A small sound classifier, trained from scratch: width 128, 39062 training examples.
Rows from block 2 of a small sound classifier, named by matrix and row number. Rows with one number belong to one neuron. Each number is 50 + 10 x the weight over its row's rms, rounded and kept within 0 to 99. All counts start at 0. After the name is the row's rms in percent of the matrix's.
After each neuron's rows are labels from the 100 clips, of 14976, where the neuron reaches its highest value: "top examples" is what is common among them. Only what is clearly more common there than usual is listed. The data: simulated sounds of rotating machines with and without faults. In brackets: how many of the 100.
# fc1: second MLP up (model.blocks.2.mlp.fc1.weight, 256x128), inputs 0-127
# fc2: second MLP down (model.blocks.2.mlp.fc2.weight, 128x256, transposed), outputs 0-127

fc1.149 095:52 49 38 38 44 44 50 34 46 62 56 55 46 28 41 46 45 59 60 52 46 40 49 59 49 56 51 55 58 37 41 54 28 50 31 46 40 48 51 53 48 55 58 24 37 53 40 54 40 50 50 53 34 47 38 48 37 38 51 60 58 55 57 37 43 51 34 44 58 46 67 51 59 39 33 44 47 68 29 54 51 40 68 63 44 33 54 45 47 54 48 49 39 58 37 61 54 43 45 50 46 21 49 49 58 48 40 65 50 50 53 62 43 33 46 50 65 47 64 42 36 76 61 58 62 43 59 49
fc2.149 105:35 65 56 35 47 49 53 50 52 45 32 44 37 71 57 46 61 53 39 66 27 45 70 30 51 64 55 54 36 54 65 57 46 55 52 54 69 59 44 48 67 45 54 54 58 58 54 36 43 54 63 34 51 40 45 56 56 52 48 54 45 46 37 57 47 34 63 55 37 47 41 41 53 68 56 60 45 45 53 44 43 63 28 34 42 49 50 57 49 45 44 61 71 51 47 45 54 52 48 57 44 46 37 58 28 51 60 27 48 49 47 38 41 60 60 56 41 60 45 55 55 34 29 48 56 45 39 47
top examples: squeal (43)

fc1.72 085:43 43 67 48 43 60 48 44 47 62 56 49 60 60 42 39 66 41 34 65 40 55 38 66 58 39 53 45 43 40 38 34 48 33 37 48 43 36 51 31 65 54 55 57 35 58 50 58 41 63 47 50 48 47 46 43 59 44 46 61 42 53 53 38 53 68 65 60 48 54 43 40 41 56 37 67 72 49 41 56 47 51 54 56 54 39 62 56 64 55 42 49 60 61 39 57 59 53 47 60 57 50 59 59 28 53 39 32 49 43 48 48 46 43 51 64 52 23 65 31 52 60 31 33 51 48 50 62
fc2.72 086:45 44 20 49 43 31 41 56 67 54 57 25 40 47 51 53 39 61 49 59 67 56 45 39 47 64 44 57 46 53 57 49 60 56 51 55 51 48 66 57 55 63 73 52 43 66 51 37 61 47 39 43 48 55 58 52 52 49 63 60 64 46 37 46 64 38 46 66 46 67 49 34 65 51 59 49 62 63 54 46 46 38 58 40 74 39 55 47 60 43 36 52 62 71 55 61 48 56 57 72 61 46 42 59 56 59 49 53 51 48 47 49 49 45 47 51 37 50 43 67 56 55 50 28 47 62 51 37
top examples: squeal (45)

fc1.34 089:53 37 57 53 56 60 48 55 53 35 56 58 38 23 46 65 47 57 53 56 72 48 54 53 55 37 41 57 54 44 41 59 35 50 39 52 45 56 40 37 33 56 49 36 59 43 48 47 58 50 39 49 55 61 51 63 32 60 37 59 39 48 50 49 48 43 58 57 45 61 48 51 64 49 48 76 50 43 35 50 55 64 44 45 51 42 45 39 75 54 68 38 81 47 49 54 59 64 50 44 57 49 44 44 50 36 57 41 54 59 46 51 59 61 63 60 50 53 50 66 42 51 38 71 34 45 41 73
fc2.34 105:35 50 49 49 38 44 45 50 52 61 42 56 53 50 56 32 46 53 56 49 29 54 53 48 48 68 57 36 37 53 51 52 63 64 58 57 50 53 47 53 65 47 31 57 44 57 41 60 64 45 55 47 44 38 73 40 64 52 53 47 58 50 53 53 38 44 40 51 43 55 62 50 46 42 47 28 43 61 48 47 49 48 76 60 58 64 57 52 37 57 38 73 22 66 48 49 34 46 49 46 50 56 66 59 47 35 44 58 59 47 52 58 32 47 38 45 45 36 49 36 52 48 71 50 55 58 64 26
top examples: state: faulty (99); squeal (76)

fc1.69 088:56 47 48 46 39 56 54 52 50 45 46 55 62 28 55 64 54 36 47 55 54 75 32 71 49 60 58 61 55 55 59 46 48 56 38 47 45 64 36 35 48 29 52 45 52 55 51 52 38 45 33 57 48 61 31 63 48 60 34 51 33 45 60 41 50 50 62 55 50 56 65 34 46 57 51 44 37 40 37 30 48 45 42 57 34 40 63 36 41 38 53 44 43 41 42 55 46 51 29 45 40 58 49 56 55 54 63 36 54 36 55 67 47 45 42 43 59 42 51 45 36 57 35 30 34 42 53 54
fc2.69 077:50 41 42 36 48 36 49 60 48 56 64 39 42 48 49 41 48 49 52 48 47 60 63 32 68 43 55 46 64 63 51 54 76 61 48 53 50 50 58 43 57 57 49 45 53 48 40 62 52 51 46 51 54 43 58 36 31 54 52 43 59 49 48 51 69 50 49 49 64 45 59 49 53 39 37 53 53 70 46 54 43 33 53 56 58 43 39 61 55 42 62 54 31 73 45 55 38 66 59 53 65 62 36 51 40 27 46 61 48 60 48 46 72 62 49 22 46 46 42 49 29 44 64 46 61 73 51 46
top examples: squeal (37); compressor (35)

fc1.123 099:41 31 60 65 60 60 67 51 52 52 54 72 63 50 37 42 55 40 43 45 61 60 41 48 53 57 20 61 81 38 51 59 51 43 64 52 54 67 46 42 35 42 53 43 43 52 43 64 37 56 59 48 64 42 38 40 49 42 52 56 41 49 56 56 41 54 66 43 57 58 52 51 42 73 54 45 52 56 37 52 40 60 35 60 43 43 61 56 56 46 56 59 74 45 39 58 47 40 39 60 46 30 57 53 52 55 43 43 39 62 44 50 45 57 56 52 57 48 49 38 45 55 48 65 57 30 58 40
fc2.123 101:61 74 44 40 40 41 53 55 61 49 49 51 44 66 53 55 46 56 38 57 42 52 66 50 48 58 49 43 32 52 59 62 45 41 49 60 51 36 46 47 54 28 39 48 37 44 57 60 46 50 30 35 49 47 42 64 52 49 53 53 69 41 58 46 45 57 29 43 36 43 32 42 47 35 52 63 57 49 63 51 62 47 76 64 64 56 42 47 39 53 41 36 43 66 35 38 56 61 54 51 69 62 38 51 45 34 63 52 48 48 56 44 73 46 44 44 44 39 46 38 53 42 39 44 47 72 43 55
top examples: air leak (82); piston engine (61)

fc1.252 095:33 48 51 46 48 58 49 47 49 57 45 43 58 38 64 48 61 55 47 58 42 55 27 24 45 55 55 37 53 48 45 64 66 39 67 59 50 48 58 46 53 63 41 50 41 56 39 61 50 50 61 50 61 53 58 45 49 52 53 33 53 65 63 56 42 38 38 37 43 65 49 33 45 45 62 79 40 66 54 60 40 31 36 45 58 51 57 49 55 24 34 38 40 42 46 38 42 56 45 54 47 53 64 65 40 51 56 36 60 46 39 37 41 53 46 45 45 36 59 47 36 51 37 65 40 54 54 60
fc2.252 105:39 53 49 58 59 16 50 47 64 58 55 53 45 52 56 56 62 23 39 67 53 48 60 31 42 43 26 51 52 67 40 67 65 54 64 61 47 34 36 60 48 41 43 41 50 48 57 51 49 60 55 40 38 42 58 43 49 56 50 42 45 54 46 59 54 48 42 61 45 54 52 46 54 49 62 45 59 40 62 53 55 61 58 32 52 54 29 54 53 40 52 56 46 35 35 42 54 44 43 49 38 52 53 41 61 28 46 54 44 40 54 42 51 76 58 45 60 52 48 45 64 65 47 46 65 43 69 38
top examples: air leak (42); piston engine (37)

fc1.163 095:54 51 44 59 35 61 59 50 40 42 43 48 55 49 65 46 50 46 62 72 40 49 67 41 48 48 45 67 36 49 54 51 46 47 33 43 61 55 47 47 45 53 53 41 40 42 48 51 62 65 56 47 68 44 35 51 50 33 39 40 42 50 29 43 46 48 64 33 36 54 46 60 57 49 50 61 51 54 47 47 53 09 56 62 43 39 60 33 48 53 49 47 47 50 48 55 48 54 47 29 38 75 48 59 74 60 47 54 60 44 49 59 55 44 49 42 54 43 35 71 32 49 54 41 40 54 42 50
fc2.163 078:44 73 48 56 50 44 49 52 48 48 42 43 41 46 39 60 60 67 54 72 70 57 53 66 73 61 31 40 45 63 60 62 30 53 44 46 46 60 55 39 74 39 33 58 59 41 50 62 61 59 35 58 37 43 51 45 41 36 62 52 56 62 43 55 37 52 62 42 51 37 44 50 36 42 54 56 64 51 47 46 54 50 57 39 41 41 44 40 52 62 47 63 47 53 41 46 31 64 53 54 62 54 40 34 55 56 46 62 57 59 52 56 45 39 46 42 52 36 40 62 52 68 59 33 40 49 45 57
top examples: piston engine (39)

fc1.222 072:31 54 46 52 41 34 73 48 34 41 66 50 45 55 42 62 48 63 53 55 51 43 39 32 50 41 46 59 54 46 35 77 49 50 34 48 56 54 49 44 41 55 52 49 40 57 46 44 45 36 51 70 28 54 54 52 39 59 43 40 51 47 58 36 45 46 59 54 42 59 36 59 42 52 42 45 41 43 57 52 49 40 60 41 32 49 58 36 57 30 36 52 58 46 49 39 54 66 31 48 61 69 66 57 51 65 43 58 55 44 37 38 59 60 57 61 58 58 60 52 37 57 39 34 51 47 43 70
fc2.222 072:51 53 35 56 28 56 50 48 61 41 41 55 50 38 53 40 38 62 66 46 62 56 41 50 35 52 46 61 40 54 33 50 59 66 44 56 53 53 71 42 56 37 39 48 35 47 67 47 43 51 50 49 61 47 59 43 40 43 36 38 35 44 49 60 60 58 48 46 34 46 31 64 52 57 56 65 52 43 56 49 49 57 57 44 49 50 34 47 48 44 70 51 52 64 41 57 32 51 64 48 64 54 47 47 37 57 39 36 45 62 33 80 45 51 77 39 52 53 66 43 61 44 48 51 42 36 53 45
top examples: state: normal (95); text has "fault" (95); conveyor (40); machine: electric motor (34)

fc1.0 107:50 63 54 46 62 48 61 42 29 48 49 45 62 65 40 38 58 47 55 51 46 56 55 49 62 52 37 47 60 60 54 41 48 61 49 53 51 63 67 62 44 33 64 60 48 43 65 42 56 50 70 47 53 40 45 59 60 58 68 50 41 24 60 61 54 49 28 55 45 43 45 41 56 32 55 35 38 46 61 54 48 51 55 53 67 56 55 41 56 55 30 55 52 64 48 42 44 47 42 81 46 32 57 50 73 35 44 59 41 69 56 46 43 47 58 70 50 58 60 49 45 42 59 46 47 45 50 53
fc2.0 106:58 46 61 51 51 40 37 65 50 39 52 50 48 35 48 40 49 56 44 51 44 32 32 51 60 39 53 53 50 53 40 55 55 55 58 44 58 44 51 41 67 53 40 69 40 60 56 34 60 50 26 48 42 55 56 54 46 37 40 71 48 58 45 49 69 50 50 59 47 50 54 43 44 66 40 59 51 53 42 48 58 53 49 44 23 35 51 48 39 54 55 63 52 36 52 69 37 69 55 47 52 67 39 39 36 82 77 36 47 41 49 54 60 59 51 37 56 42 54 55 46 51 48 51 37 41 51 63
top examples: compressor (37)

fc1.64 095:43 44 57 53 46 51 56 53 48 72 48 61 60 63 49 55 58 54 58 54 71 61 32 59 51 57 38 46 60 53 58 64 29 46 54 55 54 69 37 50 60 38 66 34 50 46 58 40 52 50 54 54 44 27 48 45 75 36 71 56 52 51 54 45 43 34 54 39 49 26 50 55 62 59 52 54 34 43 37 38 59 51 41 43 48 55 41 35 64 51 67 52 35 34 53 40 48 49 57 66 49 61 58 51 42 55 55 53 56 63 41 44 48 53 49 44 56 44 56 44 36 44 71 55 47 58 69 40
fc2.64 100:44 55 57 66 54 61 49 49 52 53 54 44 40 40 51 50 43 52 68 64 39 63 50 49 51 70 70 59 57 43 56 47 71 44 38 41 38 45 52 62 40 86 46 41 48 48 53 42 54 44 42 31 54 53 49 54 53 50 47 75 52 56 40 55 40 44 49 58 62 57 45 47 45 37 48 53 42 66 47 48 53 46 64 45 53 43 40 50 57 39 75 45 55 58 65 53 55 47 58 35 66 45 57 49 35 54 46 26 46 45 50 56 52 45 61 60 68 45 42 54 68 58 44 75 54 32 51 50
top examples: state: faulty (100); bearing knock (56); squeal (44); machine: piston engine (32)

fc1.246 101:52 68 44 57 41 56 41 38 52 46 47 33 29 41 68 45 56 55 53 53 50 52 45 57 62 62 70 81 47 38 58 36 44 50 62 51 41 62 43 64 56 48 41 40 76 42 35 51 55 53 60 70 42 34 61 46 57 45 39 52 46 48 46 64 64 30 55 58 53 49 62 50 41 32 41 61 49 49 63 67 68 56 45 39 54 41 54 50 49 64 43 65 42 52 62 51 50 57 50 31 46 49 48 46 32 51 48 37 43 61 60 48 49 43 65 60 63 50 47 46 53 56 66 45 55 54 48 44
fc2.246 116:45 40 33 54 64 41 59 58 53 58 49 46 59 58 55 68 48 45 72 60 54 43 55 64 63 55 44 47 57 59 58 57 60 57 55 53 58 39 50 47 44 53 57 59 23 48 59 36 63 41 73 29 43 61 50 61 53 76 68 38 75 49 57 51 60 64 44 46 55 55 29 33 41 64 48 53 43 41 44 34 37 66 54 44 41 59 36 52 48 58 54 43 38 57 41 56 65 48 58 68 48 47 49 47 53 62 58 63 54 45 51 59 63 49 42 47 43 41 63 53 42 42 44 51 45 45 54 53
top examples: electric motor (31)

fc1.161 104:66 51 49 53 74 57 28 66 48 56 61 54 69 65 38 35 42 43 53 55 35 63 31 60 43 48 56 57 48 55 63 52 41 45 45 58 40 61 46 62 51 51 47 63 55 55 46 53 48 48 59 47 56 57 53 61 52 30 33 42 72 49 44 52 69 39 59 49 51 40 63 63 54 48 53 58 45 53 40 63 36 38 49 48 67 48 39 33 60 45 25 44 34 28 64 66 45 44 46 43 43 55 54 42 37 52 41 50 54 59 50 58 64 62 43 51 50 61 38 45 50 40 40 34 41 47 50 48
fc2.161 116:57 50 62 48 48 42 42 52 54 49 52 62 58 40 65 49 55 55 53 48 72 50 71 61 42 44 44 51 47 49 46 54 56 65 31 84 52 46 54 49 44 58 45 42 53 47 62 57 52 53 62 58 76 44 40 41 44 68 49 53 43 39 63 51 46 62 53 54 55 43 35 37 43 60 58 53 51 25 52 73 41 64 33 41 51 48 49 55 57 59 56 52 52 54 33 48 51 34 50 50 60 51 43 60 71 60 74 59 60 53 51 65 52 47 73 54 60 39 46 53 41 58 51 64 52 51 62 55
top examples: state: normal (93); text has "fault" (93); speed: fast (64); compressor (44)

fc1.225 088:52 32 50 52 70 38 52 27 49 40 39 31 57 56 42 42 57 55 47 63 44 57 59 44 57 35 58 52 53 53 56 39 43 53 62 56 46 45 45 58 43 39 58 25 56 57 33 57 60 63 42 65 55 71 51 54 39 42 39 64 62 54 57 33 41 54 49 76 57 47 63 42 43 30 50 66 45 49 62 55 44 29 66 39 43 41 57 56 55 41 58 60 52 55 51 46 42 40 37 46 46 47 50 57 56 52 37 62 35 62 48 51 55 51 63 45 48 45 38 62 35 49 54 52 54 51 63 28
fc2.225 108:49 55 45 49 40 48 46 57 44 48 65 62 47 40 50 41 48 35 46 54 31 41 59 43 44 46 48 34 68 38 49 49 56 62 44 51 58 50 53 46 47 58 52 57 21 53 58 43 33 45 62 44 50 26 49 52 61 55 54 57 26 57 65 54 44 61 46 32 40 48 49 55 42 68 69 45 45 50 33 53 58 48 34 61 53 47 30 52 41 36 46 45 46 34 52 51 56 53 67 57 57 60 50 42 49 53 44 37 71 31 61 50 26 31 42 62 47 56 63 41 52 42 55 53 37 48 48 65
top examples: piston engine (31)

fc1.66 115:64 58 37 39 63 42 46 50 46 60 54 44 60 41 26 49 51 58 35 46 48 41 51 43 56 56 27 39 51 34 68 52 46 60 42 62 34 42 49 61 24 36 39 48 46 67 66 63 44 49 58 36 51 46 48 54 48 54 63 54 56 53 57 63 49 60 49 51 33 68 43 59 38 41 63 38 33 49 43 52 50 48 37 52 74 50 42 46 81 49 57 53 61 47 55 65 54 49 37 56 62 50 56 50 48 48 50 47 47 41 36 48 37 44 49 46 53 62 55 66 26 50 50 49 44 39 53 59
fc2.66 109:49 52 77 57 44 52 51 45 58 45 45 50 29 55 51 65 51 44 45 48 70 57 32 58 55 51 66 69 48 73 42 57 57 38 45 45 67 51 56 53 74 49 40 42 51 46 51 51 54 56 64 57 52 56 53 42 51 44 43 59 45 52 49 32 44 45 63 47 57 41 47 48 61 43 34 49 59 48 73 49 60 47 52 54 45 70 63 36 21 53 40 55 47 53 52 33 54 53 46 57 49 50 41 57 36 43 49 52 47 64 54 40 69 58 70 49 66 63 39 46 69 56 53 31 50 55 46 55
top examples: compressor (38)

fc1.36 106:34 42 51 37 37 48 36 59 51 57 55 53 49 47 48 55 38 48 49 45 41 61 38 56 53 48 50 43 42 47 44 37 41 37 52 51 47 48 43 60 49 52 41 44 42 34 54 43 40 38 42 57 33 43 53 58 24 51 48 56 79 47 52 43 59 52 73 46 58 51 44 57 44 50 56 57 41 48 38 38 40 40 79 41 55 56 60 62 52 42 64 39 31 55 55 49 41 56 47 52 56 59 28 65 69 51 42 56 37 51 41 48 48 50 41 49 47 51 40 63 32 57 35 15 40 58 45 42
fc2.36 133:58 51 43 45 54 47 58 37 48 40 50 34 38 39 38 38 53 42 47 52 48 37 60 51 42 45 47 43 53 45 49 49 48 60 56 49 54 41 38 50 45 54 56 34 57 65 23 47 51 70 54 35 55 46 46 37 62 53 51 32 28 48 58 52 41 44 21 45 51 59 49 34 51 41 44 43 39 41 42 56 39 65 36 37 44 58 39 36 45 42 37 60 57 36 39 36 66 46 45 37 47 44 68 26 31 59 53 37 55 48 50 36 52 46 57 59 50 50 52 36 37 48 56 72 57 43 60 47
top examples: state: normal (90); text has "fault" (90); compressor (57)

fc1.183 110:36 34 62 52 28 43 35 51 56 56 64 44 40 49 46 52 37 58 69 44 54 61 58 53 53 63 36 46 50 54 54 41 55 51 36 41 58 32 54 42 47 38 44 49 46 67 55 50 56 53 71 35 50 33 44 51 47 57 29 63 58 60 42 41 63 47 43 67 56 33 33 46 58 50 53 46 40 46 39 66 66 50 55 68 51 44 49 59 46 56 52 51 43 51 58 41 44 51 54 57 69 53 23 67 50 60 50 58 38 55 59 51 59 52 40 48 52 47 44 43 61 62 26 55 43 31 39 41
fc2.183 103:54 45 33 47 61 60 56 33 61 35 46 37 53 64 60 52 46 38 47 54 58 51 37 60 39 34 71 49 39 41 35 60 45 38 67 46 57 47 53 54 46 68 59 47 57 41 60 50 44 62 38 57 53 77 58 54 50 55 73 46 46 51 49 55 35 48 53 36 37 48 54 45 57 43 54 42 57 52 58 47 37 57 40 56 52 47 65 35 36 45 34 59 47 47 58 56 50 60 34 55 40 38 75 31 50 54 51 51 46 57 36 33 46 47 41 46 48 32 38 61 52 41 74 56 47 58 58 45
top examples: state: faulty (100); bearing knock (85); electric motor (34)

fc1.40 107:65 47 70 58 46 47 47 54 47 37 58 53 41 64 54 65 56 47 50 72 44 59 59 35 53 51 40 36 48 50 35 63 37 47 37 59 54 32 53 52 39 40 58 55 23 57 46 61 48 32 58 53 57 60 48 66 43 36 56 56 52 61 53 48 39 40 74 52 65 54 57 63 36 44 48 44 44 49 35 57 51 58 35 54 45 46 31 37 60 51 47 47 63 46 37 59 47 51 68 57 41 48 52 41 64 49 54 52 52 58 57 44 43 39 33 49 63 45 49 30 46 43 40 51 35 39 55 75
fc2.40 108:51 42 38 38 54 62 62 36 36 66 43 53 47 48 55 49 35 36 43 44 60 45 38 63 48 48 57 57 53 66 52 35 57 56 67 48 30 54 36 44 40 46 34 34 61 55 46 34 56 58 51 38 55 40 56 51 58 52 39 53 37 52 56 48 50 61 28 47 49 50 47 46 77 53 39 53 48 65 53 55 56 43 53 36 66 61 63 47 42 33 42 48 52 49 71 60 50 58 20 35 43 48 52 54 44 51 71 51 46 65 37 55 48 62 51 48 46 51 32 44 39 58 60 35 54 59 54 47
top examples: state: faulty (86); air leak (42)

fc1.76 095:35 44 51 65 43 56 57 38 56 55 57 62 53 62 78 59 54 37 51 52 63 57 42 67 39 61 30 62 66 65 56 54 45 48 51 51 41 45 49 48 51 42 68 65 51 37 41 57 31 63 54 46 49 52 62 36 37 46 52 54 51 47 35 54 45 39 67 49 43 48 67 53 67 50 52 44 57 53 36 52 42 51 35 46 61 68 57 30 58 32 65 61 50 57 51 59 54 43 43 43 50 53 71 48 48 59 52 50 48 49 72 47 59 61 40 48 56 37 74 58 42 56 43 44 65 45 57 50
fc2.76 100:44 74 42 43 62 35 46 57 37 50 64 47 38 47 35 50 45 42 51 40 44 36 53 53 63 47 57 54 52 66 44 54 58 35 45 47 59 62 30 64 40 74 33 52 42 47 53 50 42 52 69 44 55 41 49 51 69 46 63 49 50 53 61 42 46 57 50 53 68 58 54 51 43 44 60 66 46 60 62 38 60 42 54 61 46 33 54 54 38 42 64 40 47 46 55 44 57 52 56 47 37 52 66 44 55 64 26 51 61 49 35 55 40 32 44 57 37 42 52 51 60 44 40 65 40 27 66 41
top examples: air leak (58); bearing knock (48)

fc1.204 104:46 47 41 34 44 42 45 59 42 49 52 46 61 68 61 43 62 62 47 46 28 36 38 34 46 41 57 31 62 59 50 75 51 39 39 48 52 53 49 42 38 41 60 48 56 30 31 43 52 44 66 39 67 43 45 38 61 56 36 37 47 43 54 51 42 51 50 51 46 49 45 47 47 51 47 57 51 53 53 60 46 71 52 57 27 56 46 37 35 64 52 52 36 53 39 53 36 47 39 43 38 51 54 41 47 69 54 63 51 42 61 41 58 22 52 47 46 41 55 47 65 31 52 38 50 45 48 34
fc2.204 108:50 38 34 52 44 31 49 48 59 68 40 59 54 37 42 48 56 39 44 45 71 43 47 47 49 49 37 64 45 69 38 36 49 66 43 66 41 54 53 53 52 57 39 46 42 53 68 50 39 56 34 68 38 42 60 49 49 33 60 49 61 55 52 41 59 51 29 57 48 50 41 67 44 44 61 59 45 43 53 37 60 42 41 34 59 56 66 46 65 50 52 48 78 42 48 51 62 51 71 55 41 57 54 55 45 40 50 37 70 59 54 63 51 75 44 47 55 60 48 46 37 63 51 47 49 50 44 57
top examples: piston engine (45); grinding (32)

fc1.139 094:68 55 48 44 41 55 41 37 48 47 56 45 45 35 51 39 61 40 36 54 54 32 40 63 44 59 60 39 65 38 55 43 58 38 44 33 59 73 55 52 49 52 42 73 43 45 44 52 52 64 52 58 49 42 49 46 52 65 38 57 49 64 43 61 57 51 42 56 61 52 37 63 37 50 52 39 57 47 47 27 58 67 43 30 50 68 65 42 32 62 53 51 66 51 61 54 47 55 50 60 38 59 64 33 49 53 52 43 45 49 58 50 56 52 48 52 48 35 71 54 59 34 43 67 50 48 33 66
fc2.139 105:28 51 27 51 60 48 46 65 56 55 48 49 37 70 52 52 44 66 58 42 34 51 46 41 43 41 54 63 39 81 59 42 50 44 51 73 45 28 51 57 56 46 33 51 42 53 44 44 52 53 49 46 52 70 54 55 53 45 60 59 33 42 37 44 42 59 55 53 51 51 55 49 55 56 62 47 51 53 50 66 55 49 51 62 63 53 51 55 59 39 60 53 39 40 40 41 51 44 47 31 38 37 42 68 68 40 56 44 54 74 55 64 35 41 56 44 44 75 41 46 44 50 55 40 45 49 55 52
top examples: air leak (61); bearing knock (48)

fc1.213 108:48 47 71 49 45 44 39 58 25 61 52 52 53 58 58 48 51 58 41 60 42 59 50 57 43 45 41 45 60 50 30 51 42 70 62 47 38 34 47 40 49 32 49 36 56 30 47 53 56 38 47 62 54 48 51 56 58 61 47 50 56 49 53 65 43 43 17 58 38 47 44 28 75 30 68 43 53 56 36 44 58 40 50 56 55 55 66 62 59 47 58 54 58 53 52 67 56 55 42 45 43 53 45 38 47 52 50 46 55 54 37 47 40 60 62 66 42 70 62 53 38 44 46 60 57 44 46 63
fc2.213 100:41 45 38 49 53 33 52 44 57 50 62 50 41 57 56 26 42 45 44 50 59 66 56 45 47 67 63 52 52 58 46 44 47 54 31 59 61 59 53 56 47 60 56 54 61 70 44 57 59 64 64 29 50 55 48 44 43 64 54 38 40 35 42 55 45 53 56 61 34 46 41 56 20 69 38 62 35 52 59 57 50 47 40 46 37 56 54 24 33 38 46 63 55 63 45 50 59 52 46 31 38 46 45 55 37 51 49 52 44 48 54 35 44 50 47 59 61 43 51 60 62 39 51 36 56 64 66 54
top examples: air leak (60); bearing knock (55)

fc1.220 102:48 54 44 56 28 57 55 47 40 63 46 49 41 41 54 54 61 47 49 58 54 43 44 59 60 62 50 52 53 29 55 50 35 58 60 38 61 51 49 58 45 46 42 74 60 52 65 61 48 57 81 42 60 35 61 51 48 34 45 45 76 35 70 52 59 52 69 56 49 47 43 62 57 49 53 45 64 39 56 40 56 38 40 60 37 40 35 39 35 59 64 53 45 46 55 47 47 42 45 38 48 56 54 51 48 68 33 43 46 49 43 45 38 54 47 44 64 44 50 49 43 70 39 46 33 36 61 42
fc2.220 101:46 54 68 45 62 43 36 47 67 60 51 41 63 62 52 51 32 40 50 27 52 51 57 49 47 38 57 47 37 38 37 56 53 52 51 42 48 58 50 36 49 40 51 38 46 46 51 37 56 55 58 37 43 59 42 63 63 43 55 43 26 50 57 50 54 48 39 60 53 40 47 49 51 56 42 73 42 43 20 63 53 54 68 59 70 54 67 77 65 43 48 49 40 60 48 61 50 58 37 58 49 48 53 35 38 42 44 51 48 65 50 53 54 62 62 61 36 52 57 43 47 51 52 73 50 41 55 40
top examples: bearing knock (66); piston engine (46)

fc1.197 097:56 45 68 35 53 28 52 53 48 47 35 39 47 40 48 51 53 38 42 59 41 46 38 51 68 42 61 59 52 58 27 40 51 36 62 44 50 59 75 40 48 25 42 57 45 49 54 46 47 42 40 40 43 55 52 65 38 46 47 63 63 51 53 41 53 42 52 45 55 67 44 47 36 43 53 53 43 45 57 56 37 47 48 49 42 35 60 25 56 44 68 51 51 41 62 48 56 53 34 40 54 58 50 44 38 43 54 62 56 42 30 33 44 48 72 56 34 67 56 36 50 66 41 60 60 48 44 51
fc2.197 093:69 42 40 48 45 54 59 51 33 55 45 56 59 54 59 34 45 49 30 56 54 67 52 39 38 57 36 58 58 42 44 32 47 45 40 50 44 41 51 55 38 43 51 44 76 46 45 50 52 44 59 52 50 52 36 59 47 42 45 38 49 44 41 81 46 45 55 65 64 64 51 57 37 63 44 37 48 37 38 47 57 56 49 33 50 56 33 52 54 52 60 43 44 45 48 64 52 45 50 43 56 58 67 53 60 49 70 45 52 42 50 64 52 73 71 51 39 48 47 59 70 24 51 44 55 56 43 66
top examples: bearing knock (48)

fc1.83 118:47 43 59 41 70 46 52 38 59 48 39 29 35 60 58 59 51 55 43 39 67 61 31 76 41 48 67 41 53 53 49 55 54 38 48 45 47 57 54 42 44 36 47 64 42 39 61 52 56 69 54 62 48 61 51 62 41 59 44 49 52 42 48 39 55 53 54 41 44 61 58 52 30 46 46 71 42 53 45 43 57 74 45 25 53 40 51 45 60 47 47 58 42 48 41 42 49 32 51 51 57 46 41 56 36 45 42 52 60 58 54 66 47 57 51 43 52 73 56 51 64 74 60 48 53 27 56 51
fc2.83 102:71 56 47 53 32 38 33 43 40 39 41 50 41 49 64 42 59 48 54 48 67 64 49 50 43 59 54 50 37 55 56 52 62 44 53 45 50 50 51 48 32 53 63 45 56 48 29 77 38 41 23 45 41 42 39 43 47 63 39 51 59 48 49 65 49 72 38 61 36 44 55 55 54 56 48 47 48 55 47 58 51 51 28 55 32 51 44 65 46 47 46 55 54 48 63 58 67 56 62 53 66 48 53 48 70 42 62 68 51 51 63 38 49 49 46 42 44 34 54 41 63 45 51 59 28 52 62 51
top examples: state: normal (75); text has "fault" (75); compressor (46)

fc1.50 098:55 40 36 52 56 58 49 48 47 46 40 42 62 54 39 46 49 48 50 66 39 45 60 40 38 42 46 49 48 61 34 58 55 34 55 42 66 44 58 41 57 52 36 46 58 46 56 57 63 16 66 52 58 58 46 64 58 36 45 47 52 43 44 63 39 38 56 49 59 71 69 61 48 60 41 70 42 62 56 38 48 43 50 46 43 48 58 46 54 47 45 58 52 68 55 53 38 64 43 58 61 46 65 53 48 43 35 40 60 37 52 56 33 24 45 43 54 66 42 52 38 59 50 46 35 56 42 71
fc2.50 091:59 61 68 50 46 46 56 62 41 34 64 43 53 41 49 56 64 62 52 50 50 48 51 44 52 52 68 43 64 65 67 38 49 63 43 67 58 45 42 50 37 41 68 37 36 57 45 42 52 49 70 55 42 45 51 38 46 56 55 49 60 59 64 64 62 64 55 64 41 49 48 49 48 56 67 48 55 51 66 40 60 53 41 62 26 38 33 45 51 49 44 45 53 42 36 69 35 42 69 54 58 65 51 43 40 62 56 39 55 59 49 66 39 42 36 50 42 35 60 48 61 31 48 46 52 49 45 63
top examples: air leak (46); piston engine (33)